From a checkpoint of a small segmentation model: trained on small charts drawn from random numbers.
Rows from block 3 of a small segmentation model, named by matrix and row number. Rows with one number belong to one neuron. Each number is 128 + 24 x the weight over its row's rms, rounded and kept within 0 to 255. All counts start at 0.
After each neuron's rows are labels from the 100 images, of 14976, where the neuron reaches its largest size: "top examples" is what is common among them; "patch colour" is the nearest of a few named colours to the mean colour under the peak. Only what is clearly more common there than usual is listed. The data: small charts drawn from random numbers. In brackets: how many of the 100, against the usual share in percent.
# gate: MLP gate (model.blocks.3.mlp.gate.weight, 192x48), inputs 0-47
# fc1: MLP up (model.blocks.3.mlp.fc1.weight, 192x48), inputs 0-47
# fc2: MLP down (model.blocks.3.mlp.fc2.weight, 48x192, transposed), outputs 0-47

gate.150 [112 145 113 145 130 136  92 124 164  92 128 175  91 123 144 154 154 149 119 125  76 142 117 159 172 166 111 132 120 116 156 125 114 120 127 144  85 118 129 125 166  80 110 145 156 140 123 146]
fc1.150 [141 140 145 143 147 124 159 106 123 178 137  89 140 129  99 107 103  91 132 125 155 133 130 114  94 102 185 120 166 136  81 126 143 147 164 129 145 128 116 114 121 146 152 141  82 144 100  98]
fc2.150 [ 61 116 123 120 112  88 109 123  95 132 114 133  92  78 121 123 115 141 139 143 109 170 124 163 110 134 160 154 145 135 151 166 103 139 152 147 146  92 127 101 101 126 128 147 153 116 114  98]
top examples: dark theme (82 vs 29.7); ring chart (28 vs 7)
patch colour: purple (46 vs 3.2); pink (27 vs 8.2)

gate.21 [127 136 127 154 109 128 185 152 157  87 110 138 120 187 105 153 146 124 154 111 182  96 133 152 141 153  90 107 112 131 121 137 148 124 125 129 116 147 144 147 127 123 153  95 123  83 104 116]
fc1.21 [131  69 135 125 117 140 101 127 116 178 122 124 156  85 150  93 101 133 165 133  96 116 127 116 149 119 159 139 127  80 178 110 119 112 141 102 107 144 123 131 131 157 127 154 171 140 113 110]
fc2.21 [146  91 127 185 102 140 128  94 138 159 119 139 117 159 133 108 151 104 140 154 116  81 135 108 154 173 163 119 152  99 103  99  98 121 103 123 144 128 118 151 156 142  98 107 156 130 156 137]
top examples: grid lines (65 vs 38.9); horizontal bar chart (46 vs 7.2)
patch colour: grey (51 vs 12.6); pink (27 vs 8.2)

gate.36 [ 84 102 101 130 107 125 137 126  80 128  95 124 109 120  78 117  98 185 121 156 125 101 149 143 102 126 137 119 166 132 150 103 119 149  99 144 147 171 146 131 146 123 136  92 111 129  97 110]
fc1.36 [187 145 146  74 138 123 106 142 106 163 150 137 136 144 106 195 147 134 144 117 151 133 113 109 130 130 120 154  94 130 139 164 108 134 141 123 137 150  94 139 158 136 112 169 127 115 145 163]
fc2.36 [ 97 116 106 165 157 149 115 119 150 142 125 132 166 129 146 166 158 102 140 134  90 154 102 148 118 163  86 121  85 121 117 148 124  70 139 123 134 157 142  87 157 135 157 135 134 144 143 140]
top examples: dark theme (100 vs 29.7); scatter plot (36 vs 7.4); trend: rising (32 vs 13.3); lollipop chart (29 vs 7.2)
patch colour: brown (30 vs 6.6)

gate.2 [ 81 128 113 124 112  88 149 101 141 110 164 112 150 167  97  75 132 152 127 155  91 105 107  94 120 110 110 138 126 141  99  99 149 135  96 111 126 117 143 137 124 149 122 178 139 126 141  92]
fc1.2 [139 167 134 131 136 121 119 121 126 135  68 121  70  98 142 155 141 100  82 141 135  94 139 140 139 130 145 151 155 128 112  97 152 102 146 107 139 106 107  98  94 120 154  91 107 145 108 157]
fc2.2 [102 178 116 142 142 129 113  97 137 119 131  72 131 116 116 102 112  73 131 123 143 139 115  99 167 129  99 145 142 149 145 113 127 132 140  93 109 103 136  95 114 115 119 162 113  92 167  84]
top examples: grid lines (99 vs 38.9); stacked bars (32 vs 7.4); lollipop chart (28 vs 7.2); kind: bar chart (25 vs 7.2)
patch colour: pink (77 vs 8.2)

gate.101 [ 96 135 148 104 154 144 149 177 135  92 128  99 117 148  78 116 169 138 146 138 140 124 129 177 120 153 112 150 138 122 122 161 129 111 146 167  95 109 137 149  95 140  84 121  97 152 132 116]
fc1.101 [ 81 122 142 135  97 143 135 112 159 118  78 160 135 136  98  91 135 113  99  72 118 135 125 127 138 145  80 148 151 110 132 121 190 131 132 111 129 129 124 119  92  92 112 124 135  98 139 135]
fc2.101 [123 110 137 144 135 127 162 139 100 122  91 102 111 152 107 182  87 140 108 140 115 113 137 106 106 137  90 120 180 138 108 137 102 178 141 107 135 107 128 148 140 139 157 168 102 109 117  92]
top examples: dark theme (95 vs 29.7)
patch colour: grey (69 vs 12.6)

gate.107 [142 115 125 116 108 120  87 116  84 113 119 125 131 114 116 168  77  79 122 145 120 102 128 134 142  90 104  95 108  91 131 115  97 102  77 109 137  98 122 132 111 158 114 105 107  95 126 118]
fc1.107 [157 110 111 134 144 131 159 148 144 144 147 153 116 138 140 129 160 112 152 113 130  94 154 147 167  91 150 102 130 175 140 173 136 124 121 167 138 151 117 194 141 140  92 137 166 124 120 136]
fc2.107 [ 94 143  88 131 143 145 142 164 125 169 150 113  52 115 115  94 134 115 131 130  94 143 145 111 123 132 146 128 100 140 158 172 148 133 110 147 153 118 105 140 147 109 113 112 180 121 124 131]
top examples: dark theme (99 vs 29.7); stacked bars (83 vs 7.4)
patch colour: brown (44 vs 6.6); grey (39 vs 12.6)

gate.44 [158 110 162 139 114 151 146 111 154 134 113 122 109 146 155 122 130 107 113 124 148 129 145 141 124 175 161 153 157  90 118 155 162 141 101 124 143 155  95 103 165 104 188 131 128 161 139 164]
fc1.44 [136 130  92 129 139 135  92 107 170 128 103 143 141  64 106 129 139  84 113 167 161 123 145 101 103 178 132 111 178 131  97 107 157 125 113 123  90 139 117 129 116 122 139 113 140 117 122 113]
fc2.44 [140 114 116 127 130 138 150 150 183 134 114 119 126 107 102 160 110 117 100 165 137 140 135 114 146 112 102 107  89 127 141  73 162  87 155 121 162 143 135 130  92 150 113 152 169 169 125 119]
top examples: heat grid (40 vs 7.2)
patch colour: grey (87 vs 12.6)

gate.124 [ 81 142 149 114  94 108 104 131 107 111 150 122 143 146 111 120 141 133 129 122  81 124 123 122 150  97 110 115 113 154  73 124  99 163 128 129 157 116 104 117 129 110 108 173 169 137 125  68]
fc1.124 [ 94 109 123 113 108  95 149 111  89 107 124 109 101 141  89 146 114 140 136 130  83 125 116 141 103 103 132 109 108 150  84  99  94 129  79  91 101  96 125 105 101 100  99 138 122 122 107 110]
fc2.124 [140 122  99 115  80 118 102 130 126  97 133 158 113 102 162 131 129 145 108 142  95  87 111 117 135  96 162 119 141  99 136 148 152 138 130 133 119 179 129 128 135 135 130 148 192 101  81 104]
top examples: grid lines (85 vs 38.9); lollipop chart (27 vs 7.2)
patch colour: pink (60 vs 8.2); grey (37 vs 12.6)

gate.92 [146 134 126 125 132 142 143 105 146 116 112 114 120 163 159 141 169  99 141 173 163 148 139 131  85 126 121 108 176 127  87 121 101 130 161 155 132 125  86 126 173  88 133 115 124 121  96 101]
fc1.92 [113 116 146 137 113 117 116 168 121 126 137 141 115 105  93 119  82 155 109  78  96 116 124 146 165 117 127 128  83 117 182 134 150 125 117  93 112 139 166 121  97 171 119 135 127 150 150 160]
fc2.92 [129 102 133 159 110 153 126 124 143 125 136  93  82  74 152 131 116 104 142 139 125 149  94 116  92 118 128 115 130 126  93 136 104 129 128 160  98  98  77  94 103  91 119  92  88 127 120 120]
top examples: heat grid (27 vs 7.2)
patch colour: grey (78 vs 12.6)

gate.100 [160 137 126 192 102 122 166 144 114  97 137 128 122 142 127 111 120 194 129 126 125 129 116 116 138 171 120 109 101 124  78 132 123  83 152 148 109 152 149 113 144 135 154 100  99 140 151 138]
fc1.100 [171 107 151 201 114 156 178 138 154 125 106 129 147 144 121 115 134 162  94 145 116 151 107 157 108 160 144 154 114 128 104 107 117 101 163 133 100 155 159 108 139 134 128 129 108 122 120 132]
fc2.100 [ 96 117 125  77 122  91 121  89 145 108 129 170 136 117 152 108 137 166 146 155 156 119 145 169 151 131 128 129 154 144 108 130  90 119 148  95  71 132 133 169 152 102 137 144 105 130 124 133]
top examples: dark theme (100 vs 29.7)
patch colour: grey (98 vs 12.6)

gate.127 [118 107 138 154 113 176 119 172 140 145 113 148 165 118 133  83 122 120 147 129 134  93 152  92 127 113 143 129 155 140 185 145 143 105 148 146 109 126 162 148 142 152 139 112 140 144 173 169]
fc1.127 [137 140 129 150 163  89 185 128 119 121 146 145 142 130 113  92 166  79 128 131 105 185  87 116 105 105 100  76 123 128 118 118 103 114 124 128 112 133 148 113 107 109 160 135 120 140 147 114]
fc2.127 [138 158 115  65  87 161 112 113 142 126 137 141  62 128 101 154 147 118 141 155  88 148 153 123 101 123 103 133 145 109 159 105 133 125  94 125 146 111 104 141  92 140 120 139  98 109 115 126]
top examples: grid lines (65 vs 38.9); horizontal bar chart (41 vs 7.2)
patch colour: grey (54 vs 12.6)

gate.128 [123  80 117 129 128 110 154 106 115 150 108 158 121 161 148 116 152  93 129 104 103 138 117 129 124 128 143  99 127 145 133 104 134 168 168 167 107  89  91 125 106 116 113 159 101 162 178 104]
fc1.128 [135 150 174 117 142 151 158 125 152 121 120 144 166 128  98 110 105  96 149 131 141 133 104 133 131 155 172  95 118 127 141 151 130 145 107 142 126 147 102 117 192 119 141  64 168 142 127 125]
fc2.128 [128 104 127 102 115 160 174 132 103 148 117 143 152 118  91 141 127  71 128 113 122 166 116 155 125 116 144  78 142 130 147 126 147 110 114 145 142 116 100 147 122 107 153 132 110 131 196 167]
top examples: grid lines (69 vs 38.9); horizontal bar chart (44 vs 7.2)
patch colour: pink (42 vs 8.2)

gate.89 [126 139 118 161 141 155 115 147 121 104 114 139 121 132 161  92 172 169 136 136 105 104 103  85 128 138 161 172  97 149 121  99  89 114 126 121 132 129 131 118 131 194 133 124 155 166 116 137]
fc1.89 [160 138 154 120 123 118 129  77 107 147 105 140  97 130 113 166  90 110 115 104 142  75 101 117 155  81  87 127 136 132 136 120 141 138 124 140 116 137 124 113 179 110 115 153 115  97 136  84]
fc2.89 [117 151  84 147 135 144 129 128 165 168 152 168 128 127  91 138 125 145 102 129 118 119 120  93 127 151 147 125 116 123 125 106 112  99  46 132 125 129 122 110 104 158 143 171 110 100 158 127]
top examples: dark theme (100 vs 29.7)
patch colour: grey (79 vs 12.6)

gate.15 [120 112 121 132 106  95 144 139 130 140 126 126 143 148 115 145 129 145 113 105  84 155 125 192 120 141 177 173 152 123 141 126 168 128 154 100 121 118 134 153 122  84 103 123 133 136 130  63]
fc1.15 [ 93 146 132 120 116  94 134 107 132 108 112 166  81 145 115 110 137 167 121 135 161 143 102 143 101 109  83 111 143 116 100 151 107 105  87 138 131  77 149  93 113 114 155 119 123 148 107  95]
fc2.15 [ 92 100 111 122 137 132 147 115 148 158 123 153 153 149 146 101  98 107 154 116 101 120 156 141 126 119 169 146 129 175 133 167  77 120 119 153 155 129 133 120 107 144  91 185 122 132 145  96]
top examples: heat grid (27 vs 7.2)
patch colour: grey (66 vs 12.6); brown (30 vs 6.6)

gate.166 [112 130  88  71 122 110  99  87 121 135  87 103 118 132 112 107 119 125 120 137 123 155 131 124 113 132 126 157  71 111  86 127 136 113  98 124 102 161 135 127 124 180 132  92 155 150 154 121]
fc1.166 [152 138 147 179 164 112 137 122 122 143 119 135 135 129 149 147 156 104 115 145 152 150 168 141 176 130 140 170 117 167 109 135 142 125 150 138 172 139 128 134 186  97 119 162 165 137 136 145]
fc2.166 [108 139 152 148 102 112 123 180 161 143 166 127 119 124 141 132 110 163 159  89 158 107 142 139 127  99 136 102  91 140 109 117 113 140 164 121 109  85 138  99 160 115 108 145 103 131  92  89]
top examples: dark theme (74 vs 29.7); horizontal bar chart (26 vs 7.2)
patch colour: grey (62 vs 12.6)

gate.62 [131  98 103 173 135 146 132 120 110 130  82 129 120 141 138 147 155 117 165 134 168 100 156 154 140 127 136 191 172 166 115 146 140 132 131 152 139 136 157 157  93 127 152 118 109  93 138 116]
fc1.62 [115 135 120  75 116  77 118 129  88 145 147 160 134 170 129  91 121 137 110 121 101 123 135 100 112 118 119  86 109 139 137  92  99 129 117  86 120 122 119 154 138 122 139 153 128 182 158 158]
fc2.62 [142 134 133 150 136 174 137 112 114 127 113 112 104 152 102 152 137 140 127 146 109 172 133 151 135 112 135 187 167 130 179 114 136 136 119 160 110 149 133 133 141  93 144 116 113 145  73  80]
top examples: grid lines (66 vs 38.9); stacked bars (26 vs 7.4)
patch colour: pink (49 vs 8.2); grey (44 vs 12.6)

gate.35 [158 148 177 133 157 157 156 111 141 146 146  90 134  88 126 144 104 109 120 156 151 124  88 115 119 108 130 140 112 101 136 160 127 114 102 143  79  93 166 131 135  98 127 125 146 122 176 112]
fc1.35 [166 148 142 128 136  98 104  97 151 126 156 132 159 125 100 171 118  59  94  94 124 128 131 137 142 132 117 126 133  77 136 125 155 135  88 112 113 124 164  97 159 136 109 111 127 133 100 140]
fc2.35 [122  96 139 141 151 110 123 124 119 162 111 119 115 120 141 150  72 153 180  93 141 123 147 114  84 171  79 143 132 140 119 123 179 138 169 137 110 135  94 132 143 117 132 150 116 146 111 120]
top examples: heat grid (50 vs 7.2); radar chart (29 vs 7.2)
patch colour: grey (47 vs 12.6); brown (35 vs 6.6)